config.toml
num_classes = [12, 12]
norm = "rmsnorm"
norm_position = "pre"
parallel_block = false
inner_norm = false
layers = 14
Rows from block 6 of a small image classifier, named by matrix and row number. Rows with one number belong to one neuron. Each number is 200 + 40 x the weight over its row's rms, rounded and kept within 0 to 999. All counts start at 0.
After each neuron's rows are labels from the 100 images, of 14976, where the neuron reaches its highest value: "peak at" is the part of the image that holds the peak. Only what is clearly more common there than usual is listed. The data: drawn human figures in many poses. In brackets: how many of the 100, against the usual share in percent.
# fc1: MLP up (model.blocks.6.mlp.fc1.weight, 384x192), inputs 96-191
# fc2: MLP down (model.blocks.6.mlp.fc2.weight, 192x384, transposed), outputs 96-191

fc1.330,199,200,202,188,45,153,194,197,228,197,187,199,201,127,190,189,174,69,190,191,157,199,182,193,193,201,195,149,187,200,288,241,324,191,198,207,290,202,193,198,190,197,200,200,191,197,326,202,202,199,192,245,190,197,183,196,140,203,190,98,201,190,205,221,95,188,126,293,126,182,198,193,203,141,210,186,198,198,197,195,191,189,150,367,189,246,200,205,192,171,206,187,187,195,199,198
fc2.330,199,184,200,239,223,182,175,200,202,91,348,201,209,190,9,263,177,195,216,201,200,169,203,226,202,201,236,171,273,238,235,206,192,210,252,194,204,198,201,204,196,240,195,198,140,189,201,194,226,211,197,205,197,150,201,204,256,200,198,200,206,196,198,217,164,205,200,203,202,202,198,204,206,178,200,205,268,201,206,199,200,200,189,162,168,198,200,195,204,199,201,197,189,208,199,202
peak at: middle left (39 vs 9.4)

fc1.74,223,153,169,202,208,197,200,201,124,301,194,173,176,197,190,144,195,149,200,200,167,179,193,156,195,186,195,190,195,186,196,213,222,198,293,155,215,191,286,215,208,259,110,200,194,197,152,142,200,169,198,243,260,205,279,200,206,198,182,256,216,313,199,186,203,178,260,197,196,199,275,195,207,201,199,89,201,197,198,198,338,215,195,84,178,136,200,198,157,186,177,201,149,203,192,204
fc2.74,389,217,193,183,205,188,188,189,251,199,208,198,192,192,197,215,195,264,221,200,199,201,197,160,201,188,212,203,195,207,193,201,419,198,190,201,211,195,197,198,201,92,203,184,205,187,202,348,146,188,256,207,199,200,349,209,204,203,202,203,186,270,202,198,188,199,170,204,198,199,280,189,162,187,204,238,196,227,218,207,224,201,201,420,199,222,226,219,185,236,214,211,203,202,193,192
peak at: bottom centre (61 vs 9.4)

fc1.377,199,177,199,169,227,189,193,194,167,197,200,211,219,198,187,198,183,199,212,198,203,198,198,221,191,209,94,198,198,192,229,200,198,203,198,199,208,202,178,199,207,91,0,200,159,190,201,199,203,167,239,227,199,192,221,200,215,201,191,247,235,256,186,200,137,125,181,230,124,195,216,198,200,204,217,193,138,201,246,187,199,203,200,182,188,200,199,202,213,199,199,191,203,174,280,202
fc2.377,212,194,126,238,74,202,201,220,208,196,133,200,197,202,157,167,199,200,141,200,189,178,200,161,202,93,251,201,192,200,128,192,219,190,205,148,134,202,202,197,171,197,211,181,202,211,200,206,199,198,188,188,202,291,209,204,185,142,190,146,201,198,260,225,193,172,250,190,198,210,200,183,197,136,198,222,200,177,163,206,198,204,205,444,201,200,184,216,199,204,197,195,200,155,103,263
peak at: top left (94 vs 14.1)

fc1.113,169,198,290,221,243,211,193,321,130,198,200,279,232,210,186,178,194,225,198,210,237,181,281,204,209,203,196,217,216,184,185,261,205,146,205,173,199,192,186,200,188,170,188,200,272,291,213,184,200,200,226,201,215,192,199,200,128,197,212,242,187,208,193,197,204,208,190,175,202,231,202,201,200,200,163,234,280,210,200,310,197,200,199,197,239,230,182,202,189,210,163,229,246,200,117,127
fc2.113,228,191,205,169,179,199,197,238,230,202,205,200,209,225,353,183,289,344,183,178,294,341,195,128,198,207,211,198,201,194,233,224,276,145,102,199,165,152,202,184,203,198,198,199,188,197,208,221,197,190,229,161,196,192,183,212,167,204,141,187,195,236,274,190,201,199,244,204,190,195,194,202,201,217,207,254,156,239,197,196,193,216,258,205,200,199,206,203,206,225,204,210,201,206,202,210
peak at: bottom centre (52 vs 9.4)

fc1.282,189,204,207,203,250,213,196,227,120,350,216,207,206,228,194,212,204,186,237,200,199,202,267,211,179,218,192,305,208,200,208,223,182,232,283,250,222,237,192,221,196,200,200,200,230,227,206,196,200,202,200,227,244,244,217,201,224,213,206,243,218,518,132,213,198,200,193,203,201,183,230,212,200,205,203,199,163,198,219,202,222,199,202,165,202,206,204,215,205,237,216,209,212,218,222,166
fc2.282,231,215,83,198,185,190,197,72,207,199,210,171,78,199,240,207,207,351,188,200,196,211,207,79,197,135,160,197,198,198,162,185,200,190,147,191,210,180,188,202,202,203,196,141,212,207,189,209,128,215,202,212,203,196,208,179,208,62,197,183,149,104,226,200,200,196,171,173,199,130,198,68,206,195,187,200,199,199,175,199,185,210,200,266,201,199,200,201,114,204,200,172,199,179,136,144
peak at: bottom right (84 vs 14.1)

fc1.96,199,253,201,200,201,221,185,201,203,188,223,178,193,199,249,199,230,229,201,201,202,132,176,175,181,198,194,197,179,198,196,223,199,200,192,173,188,206,197,180,200,202,204,200,231,191,202,207,200,205,249,94,200,162,184,200,202,197,167,200,186,184,79,180,200,197,121,197,200,147,159,172,199,200,84,270,234,209,199,199,144,138,199,124,159,203,317,364,176,272,164,197,202,140,192,39
fc2.96,243,258,221,199,146,201,203,195,300,200,196,214,205,204,230,198,225,296,159,198,230,222,241,200,205,104,199,199,209,201,238,230,257,203,115,200,200,196,202,128,203,201,196,204,198,204,217,205,201,180,199,202,197,223,194,200,194,195,199,201,199,202,203,188,191,137,200,199,200,173,259,193,190,213,197,244,200,202,156,198,201,154,236,311,207,202,360,379,204,249,208,235,219,200,214,170
peak at: centre (39 vs 6.2); top left (38 vs 14.1)

fc1.135,109,202,209,196,203,227,224,265,0,267,196,229,204,192,193,164,192,205,200,200,224,165,219,381,207,190,199,187,197,197,213,138,56,192,213,201,204,204,180,197,232,200,232,200,271,197,198,179,226,203,210,199,192,196,183,200,199,219,217,204,202,195,198,230,201,208,196,204,198,196,191,215,201,199,198,236,188,196,206,207,192,191,227,201,196,200,116,182,254,192,166,192,201,193,210,197
fc2.135,200,200,200,193,199,200,203,193,199,186,242,199,158,110,169,188,201,274,146,183,207,131,257,187,202,191,202,121,226,181,204,178,196,203,194,199,166,204,192,157,201,196,200,127,164,198,197,231,103,199,201,198,200,199,160,219,191,198,203,165,102,268,308,200,203,208,207,182,207,196,158,201,207,229,194,196,197,222,162,196,193,199,202,232,143,204,199,206,193,197,212,194,212,239,200,235
peak at: bottom centre (28 vs 9.4)

fc1.85,212,200,186,225,211,192,200,214,169,284,201,125,177,213,224,190,199,197,213,227,195,183,235,196,192,212,219,217,222,93,142,234,230,197,205,139,199,210,200,168,245,200,126,200,200,248,202,211,200,158,198,212,201,189,199,223,193,199,152,131,209,273,197,205,246,218,233,106,221,204,206,201,200,200,173,176,207,189,206,208,187,262,165,140,200,205,214,197,195,198,181,201,206,216,200,205
fc2.85,346,203,183,227,201,211,123,198,246,179,212,57,209,190,197,310,226,192,201,196,174,202,172,196,197,205,174,202,177,199,275,278,409,183,207,160,197,203,209,193,186,151,199,202,202,212,166,192,205,164,212,198,201,185,202,197,200,178,197,169,202,212,201,223,192,193,191,219,167,244,191,149,197,202,250,196,172,192,192,199,156,200,217,328,198,188,202,201,202,213,236,225,195,208,170,175
peak at: bottom left (49 vs 14.1)

fc1.106,285,205,198,135,208,198,198,189,102,380,199,196,204,181,192,126,179,175,199,180,140,202,21,179,218,180,181,175,174,200,227,202,246,220,203,204,201,186,204,212,217,196,136,200,234,174,117,202,200,131,191,249,234,235,278,141,221,250,202,200,201,246,205,128,202,198,191,211,180,201,284,191,200,188,177,71,209,199,199,238,324,186,197,123,181,144,203,161,208,228,242,202,177,197,200,216
fc2.106,205,201,197,157,197,234,178,203,222,192,204,225,186,199,193,205,215,275,200,166,201,201,200,201,196,156,209,201,196,200,193,203,246,188,197,199,205,201,199,200,198,191,149,197,145,186,201,334,157,198,243,202,196,204,232,200,147,201,201,204,63,237,92,200,171,200,162,198,199,172,268,192,203,202,197,200,199,270,202,225,186,133,204,263,199,238,207,230,195,209,198,203,294,208,138,150
peak at: bottom centre (54 vs 9.4)

fc1.363,275,221,199,196,209,221,174,199,217,187,200,201,240,200,146,194,351,199,203,196,203,265,200,155,197,202,154,281,193,219,126,193,185,204,308,203,199,277,206,273,252,126,197,200,266,173,142,227,200,197,370,204,191,199,180,200,213,195,199,201,203,196,204,187,217,207,207,204,200,212,104,185,200,210,208,174,202,199,185,201,203,204,221,119,202,201,221,222,236,299,200,216,219,200,206,207
fc2.363,217,199,187,186,337,192,196,136,196,253,229,204,200,188,204,201,192,202,203,218,189,208,220,256,213,191,200,205,223,181,194,319,232,178,199,240,206,199,229,238,197,204,192,262,203,315,201,199,201,175,189,208,201,242,228,180,317,200,245,248,176,220,192,201,201,181,236,200,205,193,297,195,214,198,194,181,247,214,210,201,195,198,339,200,215,189,239,193,244,201,202,159,204,199,200,191
peak at: top right (45 vs 14.1); bottom right (32 vs 14.1)

fc1.191,212,198,198,134,123,204,201,182,220,201,156,115,199,152,189,198,155,174,200,199,201,195,192,199,170,199,176,166,199,166,203,202,465,197,198,190,213,173,177,168,198,200,156,200,193,199,229,203,200,199,204,202,201,199,193,200,200,194,86,197,186,218,207,195,78,129,199,206,161,200,198,199,200,136,194,199,173,218,196,181,200,199,196,225,197,207,187,192,210,176,196,189,195,192,174,210
fc2.191,199,94,202,202,420,200,204,195,151,175,246,208,216,197,199,196,195,167,232,137,208,200,221,196,190,223,198,203,217,198,201,316,198,224,107,203,223,194,81,218,200,194,129,100,170,215,224,34,194,202,205,204,172,194,197,200,201,203,191,210,206,194,156,218,202,200,173,201,313,174,227,206,201,201,200,257,243,185,255,164,184,90,198,143,140,229,184,198,209,183,206,202,209,76,199,194
peak at: bottom right (59 vs 14.1); bottom left (35 vs 14.1)

fc1.131,200,204,206,132,84,174,190,204,337,195,198,201,213,205,197,202,198,200,117,197,201,200,200,203,203,136,210,201,190,201,203,185,200,198,183,201,228,201,201,222,194,200,202,200,198,198,114,239,200,200,202,196,194,200,125,202,180,203,201,115,193,216,201,224,138,212,216,208,184,207,210,199,201,203,199,136,214,68,130,200,200,232,157,391,207,203,194,210,199,201,200,194,200,203,198,195
fc2.131,201,200,201,221,198,200,263,199,204,41,187,206,215,198,202,276,194,203,199,286,200,206,200,199,198,188,200,197,205,200,205,203,201,202,293,194,193,201,352,201,191,206,205,210,167,194,197,202,62,203,197,205,303,142,162,201,200,199,292,199,203,258,200,204,289,58,186,227,198,202,176,200,200,230,204,167,201,212,201,202,315,199,202,200,196,180,203,198,200,201,196,198,201,198,209,207
peak at: middle left (27 vs 9.4)

fc1.321,207,201,203,335,226,209,198,211,239,194,203,201,194,201,201,200,238,217,209,224,200,199,198,197,134,200,200,235,194,199,199,199,194,204,243,195,195,211,226,202,201,200,202,200,200,199,195,206,200,202,303,150,240,201,202,201,188,206,181,201,126,199,204,201,264,201,177,191,249,220,197,199,164,269,86,211,200,247,199,177,201,203,203,87,192,187,283,309,74,268,193,225,200,202,201,187
fc2.321,276,364,234,265,211,198,201,194,256,204,197,194,207,192,199,267,207,201,182,298,189,199,203,201,218,159,202,199,193,160,334,223,267,191,224,235,248,193,200,197,216,201,184,186,197,201,221,269,198,172,198,206,200,201,207,159,258,191,301,219,258,318,204,192,125,183,196,202,200,193,291,192,206,209,210,253,245,217,186,201,198,195,208,299,195,204,202,227,202,356,215,214,186,187,232,206
peak at: top right (56 vs 14.1); middle right (35 vs 9.4)

fc1.340,202,228,205,222,204,217,198,208,219,195,199,228,145,318,247,208,228,219,197,204,328,313,200,187,253,174,266,207,196,206,199,237,199,236,196,208,171,201,188,202,200,234,209,200,199,202,223,213,200,219,194,194,202,204,196,200,180,187,251,191,117,195,252,142,206,197,187,146,202,304,129,198,200,191,187,223,282,200,209,295,202,186,202,238,202,287,319,212,189,197,193,211,294,183,168,198
fc2.340,201,199,292,182,184,229,195,198,257,202,250,256,233,198,199,201,220,204,198,196,145,199,204,262,216,158,183,190,201,225,206,202,202,206,209,203,200,196,258,203,280,200,197,202,201,197,214,190,215,199,209,202,205,197,337,202,205,319,220,243,209,199,200,192,180,131,233,201,198,279,173,157,172,221,192,196,197,297,190,80,191,239,258,200,202,190,199,267,208,255,198,341,149,202,195,264
peak at: centre (81 vs 6.2)

fc1.216,190,196,202,185,206,203,188,193,149,201,184,216,208,193,184,181,195,200,198,199,204,150,347,193,199,185,168,199,188,163,95,199,62,194,208,110,192,179,152,150,316,200,195,200,200,188,212,198,200,159,191,171,235,146,158,198,193,165,192,189,195,200,64,163,198,134,195,198,188,139,109,203,200,194,187,210,250,184,202,398,194,188,215,34,168,237,203,201,251,199,198,197,195,112,199,130
fc2.216,192,200,199,202,200,299,196,208,221,199,220,216,189,215,199,186,275,363,207,179,232,207,241,198,200,194,211,199,279,179,202,196,197,200,177,200,200,244,199,198,184,110,200,205,196,227,207,206,199,185,211,248,178,197,184,208,189,201,218,198,195,254,230,201,210,201,205,187,206,256,169,163,182,309,233,238,145,247,204,166,203,257,223,246,205,209,220,244,200,249,190,313,294,217,204,235
peak at: centre (39 vs 6.2)

fc1.300,324,299,188,161,194,195,195,193,273,191,187,200,200,173,185,161,150,268,201,193,220,128,199,188,197,78,307,200,201,199,200,200,201,203,180,202,202,146,199,196,200,198,224,200,162,191,197,352,200,179,120,167,187,279,185,180,203,198,183,200,200,188,205,196,162,98,200,201,137,199,156,197,201,193,200,210,315,201,200,214,199,199,75,323,155,198,199,185,200,177,193,197,275,200,172,200
fc2.300,206,200,197,186,73,200,200,199,202,200,199,188,198,200,200,170,160,200,97,198,201,126,159,199,225,222,223,201,98,162,199,220,215,167,200,130,135,199,203,215,189,438,200,189,200,151,187,193,200,125,197,205,200,201,184,201,146,182,176,201,196,200,197,151,173,166,192,195,135,200,221,200,343,200,170,190,228,229,125,133,198,199,177,226,189,189,190,176,198,176,189,199,198,167,173,198
peak at: bottom right (66 vs 14.1)

fc1.221,194,131,203,194,223,171,197,212,0,194,186,204,214,202,199,92,114,239,203,204,241,194,200,202,197,201,198,199,258,196,199,203,198,166,200,200,198,203,193,199,202,200,200,200,201,322,202,201,200,200,186,233,198,219,200,200,203,228,221,207,201,200,118,203,217,204,212,211,246,259,207,198,200,194,191,205,205,215,201,202,194,242,200,210,185,190,68,194,221,205,114,196,252,275,212,213
fc2.221,347,200,202,185,201,206,298,194,199,193,208,256,200,200,210,173,204,216,161,155,195,199,130,198,200,196,236,197,200,204,200,199,227,203,172,199,139,209,173,198,200,192,190,133,174,200,191,305,201,200,209,200,199,198,183,243,178,200,168,195,155,233,206,200,213,219,332,190,199,198,199,277,198,199,200,189,210,196,174,167,320,201,211,219,107,200,192,215,198,207,221,201,202,202,202,256
peak at: bottom centre (47 vs 9.4)

fc1.311,196,207,229,188,207,187,191,201,197,198,190,347,201,209,139,204,129,221,237,202,210,165,215,197,198,221,287,199,203,199,211,217,196,198,187,243,234,204,194,228,273,200,240,200,203,191,200,163,200,232,129,202,134,218,200,198,201,235,188,202,216,197,203,215,164,232,208,203,169,199,200,199,200,195,222,210,227,200,251,213,202,282,185,203,197,201,202,199,302,132,200,201,259,197,237,201
fc2.311,201,203,158,199,5,203,192,200,202,204,200,160,185,200,258,203,197,200,91,201,202,223,203,164,199,200,166,201,199,164,96,196,170,202,201,159,154,168,200,194,162,261,184,194,201,207,170,199,170,194,162,196,200,189,202,196,114,134,207,53,94,209,199,143,203,194,198,144,245,198,167,196,247,200,95,199,204,199,87,125,195,191,175,201,197,197,200,176,200,164,150,201,200,200,146,197
peak at: bottom centre (26 vs 9.4)

fc1.273,187,201,199,201,230,198,201,204,153,203,217,224,203,184,214,200,197,201,204,199,205,196,276,206,198,205,194,196,222,126,182,353,213,163,234,179,202,208,203,196,200,200,200,200,306,223,209,187,200,206,193,210,203,236,203,200,153,205,199,228,202,241,197,189,228,215,186,205,209,202,227,231,200,210,187,204,251,200,206,202,223,193,193,200,202,217,200,197,205,194,239,217,308,204,168,175
fc2.273,272,227,209,191,144,202,182,208,283,208,215,192,220,241,239,193,223,284,180,196,201,324,113,172,192,202,199,199,142,181,231,203,422,177,193,160,148,135,203,199,196,203,197,202,186,201,291,197,198,192,208,131,198,182,199,186,177,196,180,169,193,241,231,184,195,204,205,197,175,185,195,198,191,212,192,219,155,269,180,199,184,202,228,218,191,204,211,223,210,201,211,207,260,206,190,191
peak at: bottom left (40 vs 14.1)

fc1.374,194,205,171,190,194,172,193,196,209,193,198,199,197,199,192,197,174,199,176,198,205,194,196,200,179,208,180,193,196,199,212,191,192,207,186,200,221,202,171,196,202,183,0,200,164,190,203,195,200,136,200,189,225,173,187,199,194,199,190,202,184,261,199,148,122,194,158,199,188,138,186,196,200,190,201,221,97,193,195,191,186,146,194,193,191,201,198,294,200,173,136,174,198,193,197,194
fc2.374,203,200,179,201,188,137,180,174,276,161,119,171,177,158,115,175,78,199,193,185,176,163,232,164,191,183,219,203,200,160,187,178,139,191,202,183,200,149,180,185,234,191,203,168,168,199,184,198,204,210,128,201,202,207,198,194,200,194,153,130,200,199,246,215,172,149,201,195,196,201,136,207,228,95,200,192,250,194,197,210,187,202,166,210,181,159,141,202,200,136,183,147,199,189,212,220
peak at: top left (100 vs 14.1)

fc1.306,198,198,187,153,143,199,198,194,206,199,199,149,232,122,177,198,206,198,197,199,214,196,164,178,201,166,201,196,199,196,40,200,197,129,199,193,192,172,191,198,239,200,165,200,198,97,195,188,200,201,294,201,189,165,154,192,189,0,196,217,213,274,189,147,197,158,183,252,188,197,193,200,200,203,236,195,143,199,204,400,198,179,199,203,135,234,219,199,244,210,187,202,190,197,213,199
fc2.306,334,201,25,135,194,206,203,200,203,207,273,208,203,166,196,227,204,318,186,208,263,213,266,204,205,151,204,244,198,192,200,212,202,199,206,268,194,200,262,202,197,204,196,197,200,196,181,277,226,186,201,207,200,205,292,201,194,203,198,251,198,214,213,200,200,198,220,209,242,188,207,204,201,196,197,195,191,309,161,220,235,195,194,225,208,201,216,245,255,267,209,228,211,211,201,206
peak at: top centre (76 vs 9.4)

fc1.201,179,201,134,200,169,200,185,195,277,197,196,200,188,200,163,185,200,199,201,199,197,177,193,193,211,193,176,198,197,158,198,159,48,151,194,121,254,82,185,229,203,200,87,200,196,198,178,194,199,111,213,106,196,200,197,200,196,155,193,201,202,200,200,174,24,187,236,179,181,189,165,188,200,197,202,171,205,143,156,195,200,187,199,275,196,205,232,195,117,200,193,278,194,186,202,141
fc2.201,200,200,191,104,199,197,334,206,191,205,199,149,198,158,200,202,197,196,207,291,209,201,118,197,200,166,202,226,167,197,201,203,206,206,220,197,207,209,201,211,193,199,203,163,199,66,204,212,256,200,223,223,395,197,203,211,202,200,200,198,276,225,202,234,206,200,200,186,29,199,201,229,233,200,194,205,203,209,199,149,258,197,204,200,210,210,201,202,200,202,209,199,204,200,210,198
peak at: bottom left (43 vs 14.1); bottom right (38 vs 14.1)

fc1.200,215,215,211,199,217,200,198,202,206,231,200,214,205,200,199,199,207,202,207,200,205,200,196,199,200,204,200,199,200,201,215,206,212,202,199,205,201,202,195,200,217,200,179,200,198,199,206,211,200,208,206,210,198,201,199,200,213,206,199,205,213,739,200,207,192,199,203,207,200,206,204,200,200,203,209,202,200,203,208,199,199,203,203,192,199,207,208,204,201,202,202,200,205,200,205,204
fc2.200,158,199,192,204,171,197,204,200,204,198,200,195,137,196,196,207,197,203,199,195,184,199,208,200,198,195,202,198,200,203,203,200,165,206,201,204,197,204,198,199,202,196,200,196,195,223,23,149,196,206,193,191,191,199,103,200,203,203,208,194,195,185,204,197,200,199,39,201,213,91,182,196,198,199,202,187,201,197,172,195,189,194,201,202,206,190,212,197,89,199,204,201,214,203,196,128
peak at: bottom right (93 vs 14.1)

fc1.140,199,203,192,197,187,200,227,195,196,357,206,148,195,92,199,280,200,217,162,200,200,200,200,200,274,204,176,176,201,218,199,197,202,163,213,193,214,175,201,220,195,310,0,200,192,197,194,203,200,218,190,202,202,200,197,200,193,201,194,192,210,478,198,200,153,198,185,193,197,178,196,200,200,199,199,199,171,202,184,198,204,186,193,150,199,199,198,193,199,195,199,182,200,199,180,125
fc2.140,206,147,67,195,198,196,166,199,203,0,176,208,149,172,185,165,201,197,203,189,169,165,284,104,173,202,201,199,207,201,195,277,256,202,198,201,200,174,200,200,237,197,227,144,200,203,186,193,162,202,202,219,196,203,158,202,289,153,186,196,206,195,224,218,255,201,202,182,207,88,202,200,198,200,202,175,229,192,211,45,157,214,180,201,139,161,201,179,193,206,193,202,199,189,197,197
peak at: bottom left (36 vs 14.1)

fc1.278,181,192,148,195,181,190,193,217,149,183,164,202,274,193,200,177,202,243,211,200,227,173,200,199,200,195,134,201,196,201,29,223,174,196,210,168,161,202,183,183,245,200,205,200,198,199,222,200,200,199,218,205,184,71,190,198,199,111,201,258,197,244,163,113,197,197,204,223,173,263,162,203,200,182,200,211,202,216,209,200,152,208,199,183,149,230,197,216,246,202,144,184,277,117,128,201
fc2.278,235,319,202,207,200,261,204,200,225,205,263,210,225,199,199,200,292,252,197,209,215,234,208,232,204,196,169,250,195,197,203,196,265,157,204,203,243,200,201,203,224,173,197,210,227,205,201,258,230,186,294,200,202,201,203,206,106,206,286,171,164,261,216,173,206,192,208,201,205,198,190,209,195,229,194,203,140,209,192,199,214,218,336,275,206,200,261,267,222,262,199,331,204,256,201,195
peak at: middle right (29 vs 9.4); centre (26 vs 6.2)

fc1.303,210,184,201,200,247,199,315,209,164,198,178,149,204,264,201,199,153,210,209,204,211,194,224,258,281,214,219,207,218,204,199,277,316,280,248,204,219,210,206,204,244,200,201,200,204,205,215,205,200,205,146,312,201,165,202,200,209,217,202,214,220,248,170,205,210,202,32,208,206,203,217,200,201,138,208,207,234,201,241,231,208,209,114,191,201,255,202,200,207,144,232,198,215,336,205,205
fc2.303,201,201,107,194,62,187,196,204,301,262,201,183,150,148,195,203,200,199,173,213,222,190,156,196,179,199,163,199,144,254,204,200,385,195,178,161,167,199,199,175,172,184,171,200,194,192,210,201,201,197,186,129,202,198,201,198,200,79,197,160,199,207,204,208,174,206,176,164,150,200,152,211,200,200,197,236,197,198,172,181,192,171,200,268,200,216,198,190,203,200,180,184,189,221,166,199
peak at: bottom left (47 vs 14.1); bottom right (42 vs 14.1)

fc1.214,224,200,194,194,117,191,195,198,203,202,198,156,192,166,188,189,205,130,197,175,195,199,194,194,201,177,200,183,200,200,213,196,339,183,199,187,210,200,209,200,199,201,196,200,16,200,200,242,201,202,199,200,190,182,70,197,172,205,190,4,196,199,202,201,190,200,199,196,158,231,194,196,204,201,194,187,192,163,200,196,196,250,202,356,195,197,199,206,184,189,92,196,199,165,200,197
fc2.214,199,192,211,233,204,207,52,211,199,56,237,200,210,199,97,202,202,201,230,213,203,201,265,310,197,205,220,192,416,204,262,205,200,199,200,200,202,200,201,200,197,200,199,291,60,202,200,199,216,195,206,236,197,106,115,180,200,203,200,200,213,207,198,218,199,80,200,203,205,205,200,153,204,199,201,196,200,149,202,246,90,201,200,191,179,200,197,200,201,200,203,202,199,202,200,207
peak at: top centre (57 vs 9.4)

fc1.83,205,226,198,189,201,197,231,202,262,195,196,165,210,152,188,197,198,296,185,200,200,165,180,189,192,197,198,172,241,223,199,199,140,203,188,147,171,251,184,207,235,260,166,200,186,198,140,231,200,218,197,143,197,161,226,200,118,200,181,220,208,198,199,200,172,184,227,205,199,162,100,199,200,162,209,170,122,259,182,185,172,175,185,225,194,194,215,196,348,185,216,198,222,197,186,203
fc2.83,190,353,201,200,203,226,224,196,206,204,163,199,202,211,222,202,281,200,209,209,229,251,200,189,190,202,203,207,180,220,179,200,226,198,197,198,189,200,198,224,197,221,222,210,205,204,368,184,201,235,225,212,191,199,211,199,266,198,194,221,201,173,232,201,202,198,239,238,141,267,171,200,158,207,204,342,284,277,206,195,235,262,217,200,205,335,227,200,199,196,199,201,194,200,206,212
peak at: centre (36 vs 6.2)

fc1.365,120,79,156,198,206,201,226,200,77,252,192,145,202,202,206,198,235,199,223,200,201,200,204,198,220,199,199,253,195,195,124,224,157,199,228,203,218,196,197,200,209,200,182,200,216,211,194,121,200,168,199,257,193,197,214,198,197,199,215,204,195,208,82,200,234,204,200,206,200,193,204,203,200,200,194,181,201,200,198,236,201,194,272,177,168,204,137,201,256,231,194,196,293,200,246,189
fc2.365,203,199,213,214,199,240,224,196,202,167,201,198,231,183,191,193,201,266,199,190,231,198,197,195,201,196,197,169,197,182,200,197,209,189,199,179,138,202,201,197,199,147,175,199,189,228,214,233,198,198,202,203,202,198,155,225,189,199,250,195,109,332,221,199,266,197,239,217,200,199,183,199,218,240,203,285,192,261,193,198,231,200,239,368,195,200,205,205,241,200,212,222,259,230,158,233
peak at: bottom centre (57 vs 9.4)

fc1.288,237,299,209,207,245,202,233,204,213,400,202,206,211,204,201,210,203,191,236,201,162,202,162,216,200,205,210,200,259,206,184,226,236,200,201,203,192,213,242,201,207,200,184,200,200,228,239,204,200,183,200,258,244,245,216,201,199,249,236,200,178,527,216,203,206,214,221,220,207,236,206,202,200,225,226,207,203,191,233,208,251,207,191,153,192,125,220,203,196,207,203,199,189,188,201,210
fc2.288,293,202,216,204,197,274,230,181,179,89,203,175,185,199,68,197,261,377,181,211,202,224,202,167,203,196,160,211,184,149,206,374,206,208,239,191,201,204,241,208,176,204,197,180,190,235,201,250,196,203,259,209,215,142,201,208,201,147,206,244,239,186,207,202,193,196,198,191,195,184,202,194,187,205,208,310,210,371,191,138,241,224,262,203,160,162,188,202,184,267,229,204,185,200,191,237
peak at: middle right (25 vs 9.4)

fc1.115,211,206,213,199,225,207,200,247,181,223,186,201,198,204,201,197,167,322,200,202,243,181,247,179,251,200,256,273,207,201,221,244,226,227,197,210,190,177,202,199,223,192,106,200,206,217,200,216,201,201,150,209,201,248,203,200,225,257,215,247,205,245,204,212,198,194,212,212,179,201,226,201,217,180,219,205,215,386,224,228,208,208,172,195,205,207,203,163,298,190,233,248,365,271,201,199
fc2.115,201,179,154,199,58,202,199,204,201,185,202,190,191,198,201,214,192,200,167,297,219,184,200,195,210,204,192,200,206,201,165,190,204,201,251,165,203,188,266,202,125,304,200,199,201,128,190,178,199,190,187,178,222,200,212,198,209,123,203,215,167,202,199,199,202,199,186,188,198,192,192,196,199,199,177,170,304,332,193,202,201,170,192,331,199,129,160,202,197,198,187,211,268,210,126,199
peak at: bottom left (51 vs 14.1); bottom right (43 vs 14.1)